python train.py --model="segmentation model" --horizontal_flip=true --translate=0.12 --head_dim=16 --moe="top_k" --expert_mlp_ratio=0.25 --experts_per_token=1 --shared_expert=false --lr=0.0021 --batch_size=96
Rows from block 9 of a small segmentation model, named by matrix and row number. Rows with one number within an expert belong to one neuron, the router's apart. Each number is 500 + 50 x the weight over its row's rms, rounded and kept within 0 to 999. All counts start at 0. Numbers have three digits each.
After each expert's rows are labels from the 100 images, of 14976, where the router gives the expert most weight on average: "strongest on" is what is common among them. Only what is clearly more common there than usual is listed. The data: pictures of board games with random positions, seen at a slant.
# router: router (model.blocks.9.mlp.router.weight, 32x160), inputs 0-79
# gate: expert gate (model.blocks.9.mlp.gate, 32x32x160), inputs 0-79
# up: expert up (model.blocks.9.mlp.up, 32x32x160), inputs 0-79
# down: expert down (model.blocks.9.mlp.down, 32x160x32, transposed), outputs 0-79

# expert 27
router.27:446472511450496441577600477508538495522506481588525509557539485528624408466486546503526487545470568509518479490448486482515512475506609546550496527493401503480453449579490462497493447501529417526526497574524437541507449585526477547500518479
gate.0:549488406524501514498428514545545484415529470468477527438431490535544516566485491612541440479469488406548438426478542487605528571523561460460472504453473508519557464443503489485476441548502601500527525450523499532465543447465482549488437569
up.0:403479519428520453538547466447467551575436533506524531555549508470461476439490512490461570495604504575475559485521470513464383498429452503514514489563517474463399533538525483512561551484546493502454468525418516509532466538506515497510541449
down.0:445476532559446581455492550410534520441506509543564485499534532491484492504447522549471497498470375494436537409491577522494459526465491534520509496563613491488460583492486463520590523604479548461411476469584497496501516433453558527466531452
strongest on: stones on a line grid

# expert 4
router.4:503432475589499553431457607421497504443410436466441462522434468407447569454478489567401472475557457558485454440555475489479477495480428456435488498573598545469563489426537537543541538503471562420584556555506567483513510486469542515545562526
gate.0:454564509455547456429509498520484436547544449553564498498566565565568453500506538487531513509481585447523501464434560482559462444568567606489550477504380413589496495527502433554456490491556408530495450433495453380555510508477518390501463384
up.0:480506554519506510646520374607505504552517596456535496505475509536523537455518471581540578557474565416559548531491469482535588439551531544529478629357537473513451545524468481488506463516535510547498465497520461465548524601403479464453524452
down.0:558456573468546536463468598542550538473504491498461503453587538457461442559496453483527502446468537472520510587512553503516603585537569551488516513570504597521545451493458524604476514511528497582625519477466541492497500513523407542426470533
strongest on: noughts and crosses

# expert 6
router.6:502505520506435483487548460461506518484550549586550492525515586574599454565528538451492468434470543515501502423436508392513500446602566554518497594544489505549428571571492490491456461497481471519423466445523404479511509522521529443517500463
gate.0:446413519498459445484487538525462505462489467508538530579452563597467483448533411449483543488483564530522426518415480520507475558453523504523492592445445412425500455492383448434619473472555580561458518485569491529551501515526562501486588485
up.0:461458581496462484444569468548451505487448420486561580507559578494494509496445491479476584419511494506482628481459457498486425467439485463557597474476457487475406468506459392548549561450572519475498453517404339469537441552463585523440533449
down.0:464459536393557440540546535567505540545472461501500469482543481436468491476582446441559477513507555483451462554545536592435439486403480465459517495520512452512527383489559534497539544468574513563489480532534511500510469459554516484405511451
strongest on: discs in an upright rack

# expert 21
router.21:517482504532524537432466566477514477497376492436476460537506435448430562542484504501486485542560507539497444409528504535485514446425448446425443407640549556520463592413520502511548569464487572461544581529493566470528496469508536490575514526
gate.0:386598571519495426535500549506498485502517477490536526465519556576569465482465623499453522493491463460461497518391507470485336482518548533567551499500426507573435462521453409448453503542484508536523502426450434486550528513398552550546511518
up.0:553465420578544549409453465599498448490478500507451449558478403485424554525494491483506532551516543489502454449624591579436522452494447434470456419579556529454501549432535590480520550502563476471561524547576572466470552494650548582525529533
down.0:512550502496432513477460392543503530495536451547581575494462497332497606443494466397598485432562499477543501517500549483509496478408454469565460456481502524458566512640607495522496479445482595472526558482479436466509425495553548553439454417
strongest on: nearly empty; noughts and crosses; more pieces: equal

# expert 24
router.24:530481417459570512524477361427392572436497476586543496548542507452486527505538495454570412544504500474549477449580482446465460532441500477472521514585578497506469418492469542523536528424506439502505473576506492460577480461523545427452493462
gate.0:560439478577471511557483516449489563506477539560495513411655513448471482581610469511450467519507476452510477473510500397456558415451527479540474425479536477579502397513518523586493491441483502433507509512475508472558598528456348477584538515
up.0:409560573445488478414524519549492435568573412476539486562419497572545478425403525470541536479474531501483559523453535559563449534589512565489557593551438455476516584519476430442506478547573521563454457477497483533474426527601631543428450438
down.0:513542541525482458443574420580497497477623585524532522451452532447507558395443512437605443421481519491551494533489578520528508569495513510492573432443526536487553517589566485536501511516467539535559551520503439509492354452498550434497428505
strongest on: first side has more; nearly full; digit grid

# expert 0
router.0:575506521573508507463449599484525476462428488492451438557454497436426534538502514501454462466570494532395457466535518513451511408534441505523512394541528538514514513415521572509516642531477515478546528501625572459509464542456550519547595566
gate.0:523441460581556445474482507490519415442459446449493448495575603432486454547530440541491462463463502525564522461477490444497501512411522480412568473539525487535510524483430482498471605524547581452563500500477412552511478469531421433509396426
up.0:507441467524624477507491522496485507486492433458546579575541510571512443508514403575456503455553540512532495499548503431493470505433495532579496479572492488489568537568522519604513472446484507483541617482435436545440509420549453532502478520
down.0:508507503380572590546518537516508505483512456535398557575487401547464537463476408468500442524493542453510469540508419498506486477554457388545414534518486503640590597477481482523493512424504567500525592484559490478478446494479436564509585515
strongest on: nearly full

# expert 30
router.30:607471473560506548447482544426504461464457554500426482478480457544441591482486495521532518473487418481450468480537444457440527566501475451369457488581560589515560591441520570516536534511461549491505546503483513452488476505502540490539553545
gate.0:417490560470454449489430505561526520527477481435490467453476551496635413522550479516549518500429550526365464581392487571579511515499510553468550524415512508419497498455532443537477541475525447553458503462479453513563523493465491531518372490
up.0:501508550486468498460516420584485498551519497523505501525531506488624420526505462533484588511407499556496554441464538399522467372525504552543489494475504511447383547460476525497393519500522479466343466504479465490495496636485576538544468500
down.0:484496547506421518575427585487524469510469492514496549497555484518501493504507502451500550447466506500481568580507600459480507432575470538548487593498372465504454488487487545599453465490552456506484524475583538503562534542574471499476534495
strongest on: noughts and crosses

# expert 15
router.15:550467525541522558499448497448545483469344531517454502522375472460473555451542483502395529531535450523457499526531501521457520551486460465489482465447610477447473487445553512508497622473505552484513521581539589561520490503490544546518512533
gate.0:463439581557472483425566484505496500472503598452466485522530526465520477535577535511532547486484508398603437405462403498521513450629521524470564442573492521442574561510569492491529519542563676563473435449382543488438527510491493395521427559
up.0:525472434519485507456583475524508582494456532486444499524516493410554540533453510525529446557430489520509483419448453472501509522476544553484471503521496470522507541470557423402436455505426629477468533502497554401454531484448515477607470510
down.0:416482532386448490468552493345404462478491495441579556510450525473591480629524464510546494564508531459465444513529452512507555456578505457547451578490468548539473642536533505416512533468566473589485440552511527459457452449542507519509570411
strongest on: draughts; second side has more

# expert 28
router.28:525530433603565519467521473460529467473527579573435477526437427493457534462509458522494465552483482544537515424547404481452484522464406487542480419495621524526546477510552545525480609446423535429544519581509497447453454446431546457519555547
gate.0:435458523560523444442510548491472465529507424430459454491465525503521555501489510527424531563480554495576471414523541527521508448548574457539510538545591511566509532470573472457572504559523483538502458595483440428540436550437576533468464540
up.0:562528463448495515566481403496524542480473566550547551489489464519516441496522497534573503477526431471413535577521434468456518556443403556457489461442401473451522447517447528553426482431503521477519577430519548563452547438582409468526495432
down.0:510489452442582495440449505537565464429457488437467481439472572461497523494532470438437469572491619494526481595548505534505543450472521473508483522413498484488452434567444483436441501563486555466459476511500472486558433519408489525476534511
strongest on: nearly empty

# expert 1
router.1:485546526454524462586519512610366518525536470474488477481588497477543474468529488498548548510442514511462519606453542445521496349501513565552521620420416494538510541460490441564519523493490461476565493481404512506554471563537478525510481515
gate.0:539615554498549474519385516517510417498505525546501458514428444416488531453510466382552505520589493569554506620616494454469484378507544555538457557531439476510458538453445512459498493520434544473484517521607670438530517516508532461549494526
up.0:444442463466513538409516598534527483448540474505503470430525383485575552433396484494446479441479445517626582575429561535509419445541512558461519484501436570599540504536495460435430487527477540504536476415550527415400589566398499496479640533
down.0:475510449440512428506599527530512482451461523501484522515493529490592534426499589486430512590578605539525579496441493558450501538542492530540553505564544473497480434435570490443526544466563422473428509498442411542600471494421420509550463510
strongest on: digit grid

# expert 3
router.3:586408457478566527523493498467443505475482508540495419599463473500484506542560486552482349504449469571345474416603460487473552530460442456513388487514512545531501540504526597576565525479461514452451521507447548591506486493415550465567521556
gate.0:527476446552474498535503458463506458502517556568485441501413491492529529516459510561540446529539422599431536533374490491454480575526535421498343527437574556469518532544421508481616537516431583565450582610520447598503530580478481446562508571
up.0:455569499485507494462417483507525529529475520466523586514526606415508440499453531499503522454474502493525537620584545535556566492471527563481589478535499444489543431448563501454431409449514433590521412402429578463491593446440495587457460454
down.0:382565487498492456446560445495520508517434532543456470554531378476491511462574478520495469505525520505530518486490518528503459478465464503445381484661427472382593510477453530426529540530496471473467472597536608494551491492569477483518474486
strongest on: nearly empty; more pieces: equal

# expert 7
router.7:500404505564521533445453586482514459452413487451504469552480473500400534480465541519467467512509498497573470372556488533461484453485444452407464430623556556432512570443565467528531621492509565475493549518530614526486531530551447529588532534
gate.0:573510524451416535582491450505476577534552503504577527464469479425532453510538426536539495402511447547389561605496534426557552538470501489537479564414543541484543461581495498505506455494518400504432502500429457559504387520439501450431458439
up.0:527455509512485575526600489470519507508528521475542532512503493409437526478505418548524472459454504545397596603567516482502578564446495523459452582464539547499486434517473540508589504482469399452467489503531521489515468460384445506544547513
down.0:532558516421460527531540431611555513532532466520542561578485554528467500483574537461502500423582482492544472486442504447515450472453469532593595401553445533512499470541404532491502475451460594563537525475473468595439562440478446533560485438
strongest on: nearly empty; noughts and crosses; more pieces: equal

# expert 12
router.12:515595533583494436417456489464507453423461432443471449476528505445442565553436557521432477412484532468435459498560430511544452535540452528429528436555524483564527491496499519521476413444498477487546549565603458427605514483413546451432517481
gate.0:507475509545468453466435493465435505526549471585486459473442544537509547529549478552464511432566475449503555423484505440491411431502551551607548587463550397588448461459480480408486500497485537551439427534528512444568599506571641505434497456
up.0:594478455553492457509482564512430442499482512520419514575525549599514529479532455467451438492457540497490553425463459517518507448561578588562624550449587486582413487469457505497511455430513574566440466519618497493515553528575654554474531535
down.0:416495459524421523470535497513489461505532428415513556551560554455412533556570579529587542398503450411520476478472470529495464536505458452540596604489432596506527489501507563487520559439396504400500488500479468538472509485558532493506502531
strongest on: nearly full; discs in an upright rack

# expert 8
router.8:553450496495442552395461581497530419470455456532432439511507454565491478534498594442511491450474505519518481432477483503436437486490544487450423454653482550508550499429450497513538490532448520504523474465508563470459454551580537501571524527
gate.0:403455526498467478377502587503515545492482523604471481508582439486465495497446579439543556542459459515483480428431479563508489540494476424446497480518581444414458469452481413475581555545555485461567502425402532549474551461498427540547466507
up.0:465437495441539501453623445498536549538456476580492525570531471454527473493444577487528439533533475519530484503498443624485502568473467421506468430482572460455427480466508452474590586533557467516562484515452440542465487429452490512523483519
down.0:495464445523497594473454479459494550486505489461468539501442320480502553531468496575524457580441412512542478430535482484516572508498463387421416460478523518496579472430478526494519447501466668545528593565453564536440549457592483499563485523
strongest on: nearly empty; draughts

# expert 20
router.20:512429459541445485470451571451502506524407520421414482462473438436418567446437425545392557552501413470517507477512486572447459529429466446433437469491556500487543553426529542536468560528483547485548588519466543464511515447500501543530523523
gate.0:553453556470463463520546532424593422447517493449528515553477533516551534441567411471490490470604576525456471474520450493510454511440517456444499500421485583489553467630585578563468521470463369510502471496604465487536423538594476490453519561
up.0:555524591574532515432508569399550477487514484430461504393551455445486567482439483622553450537463394520493528446448484550573410515537544475376505458493525467484557525466518495440543583558543482422471520449460458499507492373366484534568516506
down.0:495546466483580451545572502485472478495526422472503458414493487468546472542420570505575414410548503437492476586486477557504437453548496525459518483474511475540495541539518461489486541544550506512559470536532477506510431503441333529460399493
strongest on: noughts and crosses

# expert 9
router.9:468430490565501475544498619427558533465406405430496493445543479410517534514451463509497469458509493527628460501453478450477410538453548519490503396622510543462574567450504437535477502519515598486436517480406539505510487453424510544492448480
gate.0:393419542573447507504473588464520497515519474427424471495539436414496465501419530558582539487445428478552546472373530495485435565511515462469497516537491442438489515456444371428543470554526585446469512467397550559483464455442428558573435524
up.0:474444605502457449500576623486552495463566389474457397504542465465542475483387528488524561450465529504522493532429519527526439525611501519485577471452447507478499503510522464507570490624488441486424500511459498518545421532548484525518492542
down.0:455450539501509506417573506478520499440530447529485458484528418462499500540421548524573479503474465440536498485428520531559617585537454401448545415451544513524540439496481426521540473593521509492483483527434548536437447532587485492552392509
strongest on: nearly full; second side has more; noughts and crosses